A small audio frame classifier, trained from scratch.
Model: 6.61M parameters, log mel input, depths [9].
Data: trained on telephone keypad tones over noise or synthetic speech, 39062 training examples, 37.5 epochs.
Rows from block 5, named by matrix and row number. Rows with one number belong to one channel. Each number is 500 + 40 x the weight over its row's rms, rounded and kept within 0 to 999. All counts start at 0. Numbers have three digits each. After the name is the row's rms in percent of the matrix's.
# filt: filter width-5 conv (model.blocks.5.filt.weight, 256x256x5), inputs 20-39, a 5 kernel for each
# gate: gate width-5 conv (model.blocks.5.gate.weight, 256x256x5), inputs 20-39, a 5 kernel for each
# out: residual pointwise conv (model.blocks.5.out.weight, 256x256x1, transposed), outputs 86-171
filt.13 095:466521441482487493469447481477523544553540567494490562550486523525505580531512523449452482556584598596537521521534526492569536596529504545589620626568512487534542499486486497462470546522645536493539508527524502499501548537517484497505484486541488568548541513519540592534469414479518426480528461484570
gate.13 100:522526565638447524516492555546497525508463431520507528446436519493475514411501491461454449509528492472470476479495471454535496496440451500507516467435549552526511517488500506522503565536513411476492495422437423544528550468492504539530531513533469485471495514499526499466514504511453511519539505594565
out.13 104:522473476546501566518530526507453459443568509521493464490465489505452494494493531510519500491494494466523562509546487467489533618543503517502507500488537500458536500510491535547397495498432579483504430471468542493522485457507526493456528513503515548507505451
filt.14 094:449379558473462509469520480514486495532496482479525504489491504429564498498489499529504511507530519549493469490462487463501545513505508495555553581523470517527518467528509510504495541597450512475544581501474505513529473465471505529494530513550554502458469512498545506518470567546367448469425528528500
gate.14 097:504438583479557510483514504527550560518498495445602478496469507480472430481520479485467509515526584535530528514472563545507609505523503496481444447464456496497492527516516529518511496629486571530483568508444443446496430505485495510539524492502623543478462504511512430454463503433537520546437584467456
out.14 118:498540525410481485455521506455496445500492553517506505415475480506506516485405475476501456467501471520483470570462478500451460487541469484500520511481481525528493471507467534530609483522513468506549509491479432518457498486559483495475499490493465461447515490
filt.15 108:528521516515532451550601609510496490495502516561531475452492507477465506525502480455488475462480503497503564556556566569481507489503488510487518505513503536581580556450445457444449489478513451463515482468431452461455466442467466478474429479504466462456460500466476488493509528538513503470482499528503
gate.15 101:523554454478489460518583567549481494507502457552523529525464552585555576560502505518527541480468490516513493472463462494466473587573469506504474469484444453432455459534508507491512492420496507480559499494516458456473478510474529520511475470510535567557490499511500520485504518521504457435497475495497
out.15 077:535517468454540544459509579473470502486484518457504501538453461508474534483526507511494478505484535500453467503531480471495505510527522476500508520496497535490459496532507534434409504489518508328487516448458526527496469468512529525550557493435506540491511530
filt.16 096:456448425427571592540521502500464457470475524544523533613545537511517456509482520512494518470457488480486497484490429498517519481528460438475480438496537499481469512479482480471462484542500498474385458480573536483517492516510456486479528510474495501595538486451477463476463486469601534463445475497534
gate.16 095:472453509433559436508566546502505514508470454521468441489481510535545469517541550508461501581564569566588463484524531561492427431486500596525497459509496514547519559493510481501494572501488526568517488458549484482497508482465522490477549474511472429507476498491470426471506461462567472515556539482464
out.16 070:498442540541508572499429470538572549488562480400495502491517513506496520487583481513435525520509493599536521551580565528549429498420448477469552482536414468505486553491546449513470466485460500502458475480417442473507513581435482485538482511499537539546523468
filt.17 097:461389428405448431421495527526579550493465537530545483475508579442510500476501469516457470496565564528532513454555534468500540540513489542533496419444497453483440440516514502511493495545540483487492591446453540474463509498479491570431510556510565447433457558499584526465513534451485513542567503572511
gate.17 097:570483584536467472497566504442565504427492470496523534496524488441528583474481472534530455475516561541508539507519557567486533563482486504491502579498524520512556549505496480489466509501467453482528512538494484493489487488511555598575491462522539499484507483471468551539459558608482522476497494549545
out.17 094:554525467412463463510527586522458425496498524463482531508494465484484546507400448503477480481532532525483527576500472454514499516537504496553578473445478524473487464498500491524583520508510535489451507487455502535457492398558527500405557520487513540529469460
filt.18 098:541520345404506482502506473451520543526518500528431472587518514546506527505521531510463502501510506495472462508453502501522455471531537470544510506487462519537553497485502502482459466510455572544506464484524531547538482510547511495511513490536472549613549522497505487474582390379526509530510574410472
gate.18 100:516499486538480473436474528499492517486480472527547492425479641583573586536527497481505486558572551550552515559531545513510538494421465513517483461493504493490488484494505506528516533593477395509460502495458464501553468445448443503538525516518530496441450549504497476460446489561489497430414504564504
out.18 090:465500521504527509512476510481465520551480483504577476519534528481534507546524523486450493484507525507554493479584536536484606474481502464488484511532520496495510517501497521520563455492419489493500541480658537521550487512475481451632525517500516494501500483
filt.19 096:565489567446583374393507593566513513500463468567625518463479501483486450511487477472472431445464492550549509489509529542484521456415434456497520521550478511534576587499494492518494508574492487497529573533520470467504502475487535551531526483539577533448462521513474457492429508493524504454434525509483
gate.19 097:528546489501509552543495408364480487516506511489475502548556475480458471505462464473486505546512477465470468471449435414442420440474551555547516475474601597564532444507519517513522513518510525518477510488490512532489500522532544549555564583451472501528554472458442476493500453425422438516493494515509
out.19 087:541578590489538479476495550505533523479470501503446489559481508629500508508407498499486487515500542492516489563450482476493483451581549537515496486475459461501515452560534475517512570475484483458479511523490445476530448472560507516532499472390458453485500488
filt.20 093:508407574439401538511509492497523503504500496543537518459521519488478540469502449490563511498480480448436530484462550514510489486493516462412444548435497442482525489515555506516540480436466581471432538532421483516457484517473545638586472532492552517438510491462431478487440562583405544495553576459525
gate.20 098:525514444546644480496451434438483448452515522506530533495541511427475473492504471469492508476485508528526501446518458498465475418485523468412501443516543503541449560493525500505468560508566404553495543508615473516515493452497521576531587493502553479506473485453465484514468540499636445459501436599494
out.20 118:489510513520554500483479526522464527503452413574503470514516475436481449489585501530499528435458514461553479369450523513482531479460524505506500471441581454465514456524514445468536495513526483511537526497542544483529498464453545481528475551476502511553486506
filt.21 100:578539434431491529533488538509535500527538522508516501457409489625503535561485510448452474491486499442440515511468530555554577562552524521511520453499507527484457494508480516508501517500545489481495417525510430511512513500536473398521475477554547574511470510597479511516549456557495461445435505493517
gate.21 102:550540455485450550511469434453489505475454435512507527474464525544444407399454500497489468490467440454494496503573570521477507535468474500495497513546570560550485503457457446447424425435555485475542517534550535423445471446492556524507536478535526487468473466476457435451564476497473494548506429495539
out.21 098:555559420542512500511512539505480526451428472540439520566539511521465527502565517505503503533504515543498511472451484455492425568526513486493498426430588460483521467519497540454529495527581533501457540504468485518511533517501478510437432545472488601561462538
filt.22 100:432531537518493446495453467497529523534555548476569496455488457535481500474512534497478459530501509528515486507471394445543607504464486515457538550543503519517501525515500513550522565554518446548555490457484484486488500429491470447527637562492502471462484519563491460487498477391437473477439510611498
gate.22 098:582453521433523423412514507497502473530473503513521486541519512458538484527500474504481511489476493526524525469439446437494538473515446457464466456486521481543566522521512493491498553575470560506426522427483592504517445499442520565576549582398469485491499527475512466458442579447521523527495593518512
out.22 113:482513496500471492503565423523469449474551531485524494449504485502484524467431512503464487412472414473472467582532483500530502455507425514464432505534487551563477472471488527532626452547475475506600460529553481508501505532549516527524453504523516487512530491
filt.23 102:524511540497483494516530540518491509517523539522505466494522491503513496502503505499502508426419436449482526572578585555530539522547541588582566532537494473504463478499495494487483536474485475489500517488489477489528508530552463442441445465506533495488492528549539544534486501464453453446476496465461
gate.23 097:460429459478520576660667586520489499480487481481426443481497464479463453477480493478461455553551557568556535506516507556533568588556544502509487510499567591592566531457467461468461554552592575536481447420501484558536563557572435476456482478483444456466457514491508519538473475479502493488514488470489
out.23 075:507452539539466569499471478516454487527535483587532506456524517374494497475555499516427526521513456481489526511487491559486572467440517520511496419524535543470500539461500471496521512484502467477525565536526546513489480524483506495499496506506495518573492500
filt.24 100:471516509487510500497511523511506520522509473550533465437480592556443432376581540481404368472462507543538450472433466482529548510423478545494497475438483455456448407483491483487505511525510464503524465509464506540561521548539481421458472486546561558514512507524523496483549521476425448456462544544493
gate.24 101:504550503464540532498484478468498470455449442549559507521555407415453534554272323499593629508529506492504455512480464476476479460498551465481489481522561569468443440479491494502496539559491467494490503532541593516523473466478496505509495514542515494497497489498498550541535522474458514512455470484474
out.24 115:603539491456508476497574535352496472541514476495448501506366529515549517511492491361542391494548527529459463545514469491538507487577518546427466496503475479527562517476611496485520551496496527507505512531521452530530459510552536438501524554484463494499495564
filt.25 100:606447559422463519544592580549519515536484495482537517525486546504575557556522464536514497451474491524506539505484529493457524528551477542451463471462470448498514493506536531510517449433407464442494533497516523451398397424418468539510475470478535534512504509470514525503430544528534494457482519482488
gate.25 102:451458599499513512460499462472467473498479492502530432436498456443497485486445510559582539510537557541520475487517546553483569537586606480495516532532474445461448464509504505510509510576487552552544548503456445491514468496512606562506464476521513455445453423454510516538509559504419435493458552516464
out.25 101:511510521461489508550565609497564508474483573486503485554521454511423604523491536512449467499571446504491499530464449439487436510527494440494495490410529555443468426512465498450529481453510444467476489478459479484456561528582474528485474448465550542522543498
filt.26 100:529544528506514485538580586604520510547595617463488478433477497476504418461492483483423465518493496523519486482498430414486503492486546518462473471509472475482488525491511506533510505525513496534451449497554532458499475454507503516514557528522515518498531519498480484500511583553559567578556554652554
gate.26 102:527490486444531523504477469509464432419426503534549521512509516538558560588523553570552544494527550551541583573560537558486525505493496512504510496523532517485430477499482484484498515491446398429502487474515535469444442437485488472462482445512517506503477514535553536537519510468533498457455503565513
out.26 077:529503471563478450509471454438496467475531499451580437528468537512555499512537466500496500524518542489523566488530519543452547440508475510540464530559512527565502552507501497491484521494416534508571594414519498511509475484518534449537564504570458465454491532
filt.27 101:492513496468508458497487467485502516498488479522573566501464528510486479462476472471495508498478482492465508514525489506451462475455479546574560521425542556522476469466466502494491487499522463487512505542565501512546519468409492447470504492529558561527473527548517500440535529540488422488468444527493
gate.27 103:472554529511424469485496498479498500490468493484463446431462513524491505510507521502522552498492493511538527539525471431515495523552601492530467387360453480498438432481470482484497473487487456487484455471453464531531506492487506478510560571500483472464479526513483454476518530523473406512509526534533
out.27 135:494441464537432475536487448503501492505496513481513487467533520504518491485538462500481515488507498503511523481525510555523502513483491512492484446542444529540489531484515466504494518506485512523557476495492525485523475539493466492513481491425509511557528448
filt.28 103:542554504498483473453489495513486380359368494524509483475495492550598556548459480512530506504535546543493526517547523509473500540548548509542562560531455441469490466485479480475501523437452478505549536484456538532503519488516467482453457469540549546544552465498527500481522556495512495461490513512518
gate.28 107:516521533509467482481498508529539517507531573543544532542520480484531554533477523593596565455492493507491477505539522504455479503504516461492491518507494499510562509490478464439447535509508525528563531467442445417421412418417516510484466504501487477477487493529554570547542557526463479478480480484523
out.28 095:488548506506526505537500493572474556529422480423484620501471473490497579559499445423550420525452537524487501501514533494615496492549488467514501484452515492500318518495495510459488463454522527496515473451498426496508493479450508543482486560488503512487463492
filt.29 098:503561516503468455506479507481418487529511518425472479440478515483428470487568494428427468494512536527522521465454477473421506521483453506436450450520469508519522554481492508511501459509562486524512514570513500515515532493495479465506434479479517532490502495510503521504541551466465479485492517514502
gate.29 098:450476579616534473457486476489496556593608555504483535565496501502566506504462454437419442499510494498498467489538498505472489500533494495504457471463558530597595534486512513515528531500476482462482505440452444483478515533512533574487566569491502477495483515503565541495530555483520512502533504536522
out.29 076:543465401432480471507561442456518493493519513460508498450414436513471454506516494476515457503489452489481460509513524439523485535576558518487544514465439455500516461470522602458526620569504492495536554559491433514583523483502495538529448472461493583518574473
filt.30 101:462467573443527455470503492529565602577547534511514504438490483548558479466491558521456432573530520505499496493467557502530583522478507544579516503469479540504476495482460467476482530586471501496561449444503541495553509502535524427457509520545528527471541515598598514485526427464468560525447524502484
gate.30 105:479460513443532516503479479498468456497528546425494590500497442504504471503489526496536502466467486495519499518512449489438479550532561520558576521508421496510465469526493502492523452546601469488601484512511438461530547498503476403429466488487492568551532413492531524535548459491468510508388371535562
out.30 102:484443499577511482428475589534519548466521390470461507525505495470495469493606536497521524525514500544535510492527520487519501510512508510499496466498527415498549494485520490499485503494497460498546530499569518469514499467457489459531464541504454521585435522
filt.31 097:440527536509628522525506506468497508475471533439560507524496491529460396429506482476421438526477473510541477474497496442480538521546497490490468397457540591532479504506477481477511524544571519536489495471523568466505505515484490472445528536437515460455469507528483434483424507433583574548504418486520
gate.31 104:518507526468534483492461482507457496541462501521441433459472491444469469452478477532498520516532530524565532457510476489531473500488517473491535485505536502578526516515507491482492542486586496539431519454522565493460494462457545570457555525466467478526493470424500440456482571407564577465585513563520
out.31 107:478554514634488446535567516474555463573509504511523547558521553519515525525438539521471498518514468528516501558449492528505470420511475521518503540543484523561471490447531543487566496521404550484487572487500507483522478518511447543562530509539520537474503524
filt.32 097:528480518491497375241324491594495491490490459562583561500496497525510533521516501497509505477452450449460466458491495486473474492528572491472472490460462422429503554510518515492457529533514526516540534577482458507466490502528517508492467456510562527494508494540514497473470440520486481519527542526505
gate.32 097:523533480472492545494502576594423453472461469540556530510484484523511464419462514512493465479476485496496500512511518518524537530489469465513533545531532545533564597457464491480485443457460485516559490515534541467504509510505562496506493510560541540474448416497514480443587543534507464501480492480466
out.32 085:500471439483456593556472426472482472450540524497531457374501511520432525472523534488491534487523528510469522524489496535467487539450490506494487522524525494501475551482482508471496525519529482591550512511500505490457488526482517492501467495579490517549486494
filt.33 104:518464522546498492487504538528473519527543523499487530488489542495450434437598498415361388500514519554570469483507488440557519506488496572537449443464499484472520480519540550548568525538524511459550512469444501505542531566546504520531524572527489505488486512518522510510485467498494513486501479533569
gate.33 100:510527555559503475486450430437425464499512502439485512593517497567555569508510561547538537516508485478487520516486433429502520549578543503510524502468501484526562519500508507500527489512561591511521508480443506514524556609538515526495454505448453483517511460486528573516492516523550529528529479459518
out.33 092:554475479444523501504474461437479508511522525552556451507424534502590528571568523429553461524585572482525517473525490515495549506497481546473457525539451507539614544446625468460503564500464513504442526483452491515531474544555544486576548537520454506547555596
filt.34 106:515543549559556492466486483472519509516505476446442485482484531516519499539532522517517529507504497512491537486472461487493468491502509477462443420462471476489479479526526527547525483482484499507500492503478459471449457466444500514521529492481487502514524504483474468494495476483499511504502476515496
gate.34 093:499482486535503512612640611517492496502527526496489480481525588555532515520537521494488498552550552531531518510521549569506598611566525512495468455468467536563541529473463465466426502540589545516518491465485502517500508501522483506513529492563568518496510530485466487525509488454443461456473442490507
out.34 076:510443520470480511530514431476475452505573481493511508531470557586504501502510489478525532493491555580504501523525553537483510487493469527507524596542480477537525490487501510491505534598461455564537520502491522507485488508484483483459531513498463542553458483
filt.35 095:466522511530486464444473494505487497514474496526522451456479475485499524547471431441449455569593616655626499529570560569550537482496506489506537514500521525547508501522510494505509562501454476459506521484487442559539519518525509518491475448488477453421438484522505530542481507462431444536542600593594
gate.35 105:501541510482437507525534550533510480432451489525504504538557525546530542527505476465468499505554597604571555572592582565482474481514544522520512517528492548584608545539515510503496448435429448490553505455444537450463469461478537527512507517479459414425478534539530534538549542528529557473497492465478
out.35 093:570479521485488514494500539451548507519524548525485586505482468501502466584568529404482437505507406485465483456441521462637435543516574523464513518478490511448435419469533485462489575516555492475511470548461472464498555523525498599494525449493577468476567564
filt.36 100:480448480552544432410469508499447445466481457515431491510491471512484418449470510532510534486488497518541492526509501473455440531547506502559505511452518536486511511483490488475512509540538547464531446504532435501502523570530541494504562560492448480435433446466487424453507447506520492483453462444535
gate.36 098:449465490501505504497426371425488488510518437504483450516531443408502534504471486485505491491526535522473472481536463488575590491480473418443516560487503497564547550514507495494496552546563542508539539460483471522508499496492548519503531516556495427493493454477486515481547568404444498498543535576528
out.36 087:492469490573504507451435489500511549496512438447502477486492526546476433482516553510483521514460555536583496517518476536490569523526494532499509499533519459522564594493551508507416489500536533465576443535533500487582445455477571444568459592512376472493456471
filt.37 095:525485433420482474455463499533513472507466486607559566495433502478519484445458509536520489546524523541499499534571478496524520549532492542537581475476467503571512513488504487511506481538619457433579588460475441479469508439439547543442513501551533513540463528503557533467560541410533471477442347533508
gate.37 100:585451359328441538545494525476463547570516493479500585469475552544534540482535492500527496450479518517517525485444511542523533608522490531568594548557517507515498487491516540518496493501577483523459528634546478494502503481523452526541504488505566637543494538514509552543464433501422528472525451539499
out.37 094:494489430392456483509528475504500476436463531464486456462462486527434555431500422507557527519540474500410513522556563437481515528486484510503542519511485489426507482534477547471441510500497459502432416479515482464494468545494412526464477500440469489494511446
filt.38 097:486468505492485524515500485468499544501493493438503493449463535506520506502503456481524527510564565524498523474492516571528553565504511521553602563514473493504480469505539513504499542504497479514428550582520400518509451437478467586559492467493557583502492519480476472505436545539469415480531532509494
gate.38 097:520580407463540531534491493481468476471455465544551458502471501492452462520497475507544577486482496498474484514527529521532516464505483435420452459462577511490500479507505518492496531511517563479406507543485449562537483501461483499511454425468479475486495509497445502545520528477516461476475510467526
out.38 074:533459471566426565472446429506490520555502524546578518527557533481472471467584523503508547446450455520442466494485486577502544498468506503500478547532451570498484544517525442509516514500507458513573450512415518535438492578454466523483514510516530512578551493
filt.39 088:474519414711451535558492534486479462472506490476424541508510514554446555469538543478533496477466505519524546581523417544467407498480538514518554518528497502531518529511540497496469430427580409576494445532515445437456489376476473441505568521467403531556511475519462522463496433569496457436462436547475
gate.39 094:465485348614427516487452499463454461440469437515545534465519531510442560506526503482554488493546530559539525456477453517537512558494536461432459460501539517480472493489482511483478539513574449559448550542429438504456476484505511535543503507489534533502515445451420493464441489526448479522556482599518
out.39 125:537487515494494537575494443484470491461510591444504499492504475504519559530506493517434518490483487476411515523495475494470486486435518470513460476452432521515500508549483538469467514502513480507504455467461465484453506636477430535530468434513548531464544516
filt.40 103:490471449455395527497523528499484465504519528465442393494492440448452500477433426477535541494501505446449509496451454476432356436543527518480473494465563524501533480551550535517517497458459523531398491515524522523455419454486530569556516523451457484574546488440432467465497502523531549478542548497534
gate.40 105:493502521499437488456505528532463462492501501563541523548524490455535587584454432495557557553571539528532526502524528539524481470505514478513512528512502495474502466489495470459462531528484498485499572510476507560529490452440498542488462464521527508513475497463490528524483532477505473428472475483518
out.40 095:482436520516534540479412418557522557444473508477544486532643496478491502523564539576525587507526538478507458428400467533472489542489520500507486523457477515478484532534515464411478536552622415514547417506442510455496496543446454531504414447485527497523515496
filt.41 102:469508493406535472497515510492518496511507461542663422468526484535496455531498520471467533549527519496463510492478482460514551425450453505464481465490543545511539487506494519491502552531418460456423394493478576491524424483437513478559502520501525431461542538583495498482427532455530531490464620540429
gate.41 103:505623429583418496486503490509470455498477452526565544570501497518467580534508524481493532515516583565552527541496516505494512552552511478512484529495535550510574553478476482494476563625536567511467450585507439546569515526498439422508491523519531537532486512509499529500531488616526478469395525439506
out.41 130:496502504399456483534493410476554525528477557489572492485526511484525455546510498512489481464501437460504430494447509496497511573496546458496549507517489587418473498500455552526487494517533501514478510508463476550494518506552481545533521445536539458490596508
filt.42 098:535546492601566498515503452443512498462468481559404388493469437471387481451459456452503516495481523499487490454451469475533456439500473499522492521508485484512519515472513489482502532448528522529508458445490449502442442466466538591538506505531483450534495490429442493489582495507496473448592554469495
gate.42 104:578536511428494503451493517543491487454454448578517494516493460358491495489471449538507489497534560549532437390474443443496469449441453476537527509487553520527513529500511509490489531520510507515453559481526518482469473492479524614514533538501514465532516486429496476445460572436460435437520491519473
out.42 112:529420543440550543438482497520500559499460450538481461547497422503444435481541477513494534455507480575545473540467479522451520516474544526520518528443456465414525473529573431466437529471533453534435417441531585392525465500471474480539504528460498494565500485
filt.43 099:535511532532458438392475474461484484454482497558629484446463498487522512418497485529538493546510503490493488449480477485481506513468508501525528496499501544547512484491484472491500494554495486550538533442450529531578528534530547453438474485539598521520524480553532513467566559477411404541465537554493
gate.43 102:537535559517520542444401561638476479462494510478538584468473504561534475480532528485526532533537513505508540486478506528513433405494633498533517462485488519509488561504502509497482504509533476542527499525525423470512489455512545517527545503505531547469441462527501458467497492511513537497496429525521
out.43 155:527497461448433435467506480509479465519524509501469501458440502554420486488481460490508490473511497552466586453504463483531498560446517520486468476471528440506541488485513478483490536490537544588472508506500501482481555489528490471486516523504458512477482470
filt.44 094:490408519428495495509525501478536514492425418521464428465492563433507482457508459524499482456501486489465474455489431464448446444487493510463514479498522460526489531475503467488472459414480468521424534405402452492479471470495509610503529526515499429478476513454474442438436594445505539510627555535458
gate.44 093:540493555530527453451455449497480453449502513497453573572483492458503494506450446499498487514567571574563483480480468492425456556570506440445451482487497468499482532499481484492500522528565612546510516477458402517499525545512507562523486504482475536531464501451494516499494523564521512532556438472548
out.44 079:472496558523513528397477369449535471573511454478555528513518505442493445513522542478549513471449518516471498474424467536480551463521569511538554527476475526421501520499485427427558505466561455513456471489533531504521476494452464445460520523532515475505481472
filt.45 104:525534541484518510529494502505487519498508537528544566432442507562611509499479511530499485470481500510506571546555514515511533543461500453484508518524440521511475474529511483486472516533515464483479447407465550504515520524493455426413498520491493476454482482540580474453540532489507513408416411542538
gate.45 101:468432512453518509541513471485502542483449471453428447545548490504493448533505491483511551445428503507537492526540565556435487477564563497501533498501461473452463487525503515497534437452487601541527511571572516492511503528566481435482483489485493482545538486497469448493508511528565566528535515417440
out.45 089:493517611515565576426442518497412544496528425595493479526511523483491554507585540484538499518542530512560476506504498521469524494440537520472553462504530444470507515451520434468498481498438410528509500442483550445507456509492497458484521551514529534594451492
filt.46 097:533466503400610559532525529522529499506478517522538508485434530476504473499486464494461469479500470461444578538544534563545538504517471495501521421493521548530411429504509507535532453485514414451488532500522515507544487523510474531481558563540563498510452547503505493491494558478648486498528498561521
gate.46 098:529569565609468516496459464501461473488498491517546598551479511538428518519478477458513521512516535498497479499471516503478463495484456472500494515421507550474537491464455480463515471474503581466450461637501416506450516524526485508572459480502511577516485468465424492508460500674501469497506496449542
out.46 093:524483461446531471465522486528490491506493439506487466541498479457457487493504469494623524518544526517505506487455494505494539494560465516501530499419545499405520486451508526445534487527495533520418502479512571486490483409518501471395550554506486535505417505
filt.47 098:516530455576398510499456461491495511498512505461471590476484477559485549487501526501532488468475498500492502499478567452477469559475536460485455573471469512441538482520468514494522446484501569478490447563448470496511530508517510442539453505505461535422484480513501529545538434659415512550527511458581
gate.47 096:510502506431561484480448445455488477456507492498544500516471568503562508551522499532523544466475493519505521452542421490491513503561501422393453420450525499519502554501512498523506479496561522542426489463525383475497473523512531590516549502490546484561441478442480480497487571484640459541557490572528
out.47 116:457517420510527484511512557533461484471486423561496480490486486480469437485527505469536511468437452448514459438505508524518565528539493524494426519468590500515508450497502535525497493472480491477595515535533493523524506410461555482490461537506466467517443487
filt.48 101:516522549504470610687615521451484480491511494502500483459495485471433438488513525525547560506503524493472518512481535567513543512468445459458471502505544580545486492530514543535538457493500479467474463550549550470489481490483529545551517509487470488465504435399408417454500497514454456510511532517505
gate.48 095:497488481494458538551517379285498498534533550545499494505545469474497502506499504508509515470467496518509519492490468475538536509452451481469503533573510509511430443506501490507527504449468473530504457453488479500501546546563504468489500488536518517557576474498511554621524516524478464480521528494458
out.48 088:473441446493488483508560520485484515537523472543496530696514556505632511492499519472505490490519526505534504465567471528525504518458456508470482540531458509566505526556535475538503487476488488412499497462502521509499515547503497494556542519501524511543488538
filt.49 100:536439520507474525471451473504474526526508521623505531509488572448500494515479468512510489527574536504496491513524542535526507539504528476495552499467485454552443425468495454499516500452623545468537595407453499519473532512484509588431463487569528509512482501447548506497564606424433465474557461505512
gate.49 094:535457553606494462478480508478434482478494510472445538533556536454499565532528489502493519538537497476524562515513539516473493507513543559527527515553513453521524543502521509496493485430489494535507608491517508501469458490526509579508476523472509542565551489428464494500482539476496523427532444477479
out.49 083:507514491443466548441385530465488499525479534474519471442440503486456500513527481473495475488463475480450489491531525485506506522505504476482579507547460550426513574478491419588472499511475477483476483465530448492505500519528554497453554512433547478533549485
filt.50 113:458465504448473494507508522518644704684727688517527489473471476470462431437489513479488476476436430417426497485501494511519538506531521517486508484503502469464453481488499488494499519538508494495437468512477430505516486502486548542549569552526553538533531525523494495515507473489481447519506549566566
gate.50 096:543520515536492510538540539530542553570565531494512507517542443454477480471463435441384418464466448471502503503502503493521518528537543461439437455469487514510513482500487482480472518519560557532529528482517558489495501504507464463429448488525531526540553516502524533534498509470527538529526490505515
out.50 077:443405451550527548520462484451455481459542503538518469523555499525520469471538471642483606464532523515518497534483474521402489490475494538562520517579490535506701513538473484535469506550474482484610503454494566487467440504518454423502525531502467524559504474
filt.51 102:492509483492493432484512519488511507505494521510452415430476516489453463495525523515529534530499511518485461527556508488479483473509499505503512476462491515525478539543525529499478493472463469505513498463490471466478501491480553521509518506443424422455485527482481451472502485492522466533531545562533
gate.51 102:526559545522478483586637562439495513509501494558550514517525525507500490502514509491483493532516512530541508475510499562413438497473432488500519520506497574616564481503505501498509473488556486470558504454528505412444470457453587539497525517488481455491463476476466477518523537535571479480494455507496
out.51 087:519476473499466506498484514510476487511555527448540504452530477367515485508500492502479525499483477537497521519540493521493541521448512540508515512579489574473492564408505438499527529479460556443536457498523537504469432483500544478510519503548505508516550496
filt.52 101:447485553624530472465491503525515490463447511527492490498493465431478496495514527532526529553563524529530505488554577520534485483465492478468427478514508483523535532507505495491507521485490457488513490453472512529473498511543498519452471506523482421427450537493529498457470451478505474483498464483500
gate.52 109:465489518525470500496460473468525518487497477499494516492471473442438463437482491477493516502496489473463403424439444467484456495463477454456461464445566561552562560548542523540554486467511513514415420462428386469478485491475661642647651684498495508496479433429428424386417443516472477498505507511535
out.52 113:529448516410485525520545504477506517451540569449526486482413426482453513506496459462463460483506468575543508530545497477463428469480482480467476490466436492515450461494479517492379503451471528468430486444439472438464496524505462510606496476483535491541533477
filt.53 100:461457434451475493472451464507477490479485473488513523565485489516508470443497476488461496502494495512505518455449436462400396393426459548540540527537581557536517547453455468444448412440416482480487498505514503493497481506469487473515506501462508514517480495517493481452485478456505470465467451438445
gate.53 101:554473517559484484523590542426494494496509511492489513486492559520552570482470466493469437537537528560577489478506521490355450504451389500488471510518514490507521477505496481481492450483509490509444466449445454448469468471498513511492485508473530519505568507497492520530518594618551512495537495495521
out.53 092:526551555486516492488526452473529505517430531490505504406472491540388510537451487520468484457484451487496502527455484509469491440504523469512449458426551494475499475535467511490490534497522487566461448507418459506435489460513422487450431470475483444484503450
filt.54 106:521528498515515495489493481513497485502487511485499465416405491482489480506486489476490500481481484493489513546618631608510543508510514475463463474472466479467477492535539555540540524557512498482462442476448472488490475496495514496517516517511497482458446529522523518510538507519471471502470488532520
gate.54 104:531516543535511451459507501470480467467478498473489484542542497509522537542474473482460441492475481505513598594610584563505499516543532545522510472487463466519527512504504484490501455433469485476479475431438483431438466451443522512485515528478498463477499536541549577582503518528536552535518493503519
out.54 099:513463484499477496501478496500511495491542477504442504512552494470507480498511512514452500500520469527504467499492474503537466496458505518503472465508524532455517529496485444528446503542479496494557461512481505442479516500523518497516497502455497508497507493
filt.55 098:542466468466506500482480482528523519553551519519530550535515529574650623528527628643631574463425386381420490504521531554517543523537544494527535533475479460472474503515512496518515499483460483516489553530498483536507506511545452441420418435520517502488487531533542516512477485480476538504481498490487
gate.55 107:505545548553511477478471483483465450451490522515520525530518506504527549535575575583623619520523535535552515483487458474477473476504527545538529526533540536530530537517521521527523497499508508494532510485478467456476457463473539562551532522448462452461437511501527548554535554547534493487498481479511
out.55 102:502467538486490545476508515661518488493495485505488511491625466499484472396544476656463622507447433486485482486471519485530467514517545509478542506481514477450315455543420507476451496488494451484554529524471527488458520495396496581496464423466559501522492453
filt.56 098:475499543567499463452503492529542515534541532523481506556522477470543547557512498504486508509507505493496476470459399440377318440492562549527482496465492460449466504524527503528529509452440473512561589534578469520515508512562523521535577514527504511566527498505502506510458466531572497468498530514468
gate.56 098:542530508509530628575484399417494514513494480420535543539532504534508477508491515492475492525527538509545498486473429428491523444376379440469497520484570583538509533510493506523524488564515494497448501535542516464483466485488517510542550520442505535572532462478478500510505531551578595524457494549521
out.56 084:553588509530591519507544589523536553486429471509475498468510488522480508538499531530493516498536531499554498570471505548478494439523485523521505471496509486472517526523520465516487505476504528671504476526544500500508436425499541486461462538491506450459503477
filt.57 104:491588531516466468513551551547483478535525526521606440508501481551468494503549527487489528514516562534502551541502530526547550504508515507494492504502494542489536525522491530510501570554418485477424413600561519555589509540532382379530488511464505495496496580578480495502433493593572509420393594496494
gate.57 105:547501473596476527512487481487480490492484513498439642581527527513529535469508511515526478499510529532562497523529524531460467560528536537555548529489500492542526525487493475495495469498597591566571541482491418471461527515518463483420459497525528605567492475448543530530562483525479522520510382432563
out.57 116:476473534571522519490565565519478498459551411532425508518503526517481529470518511488505513518512523508527540495524477533513459451487455533500413488492540416566529472508515466492551518497439494501467535481516544447473503497469497485517506535488472531557402478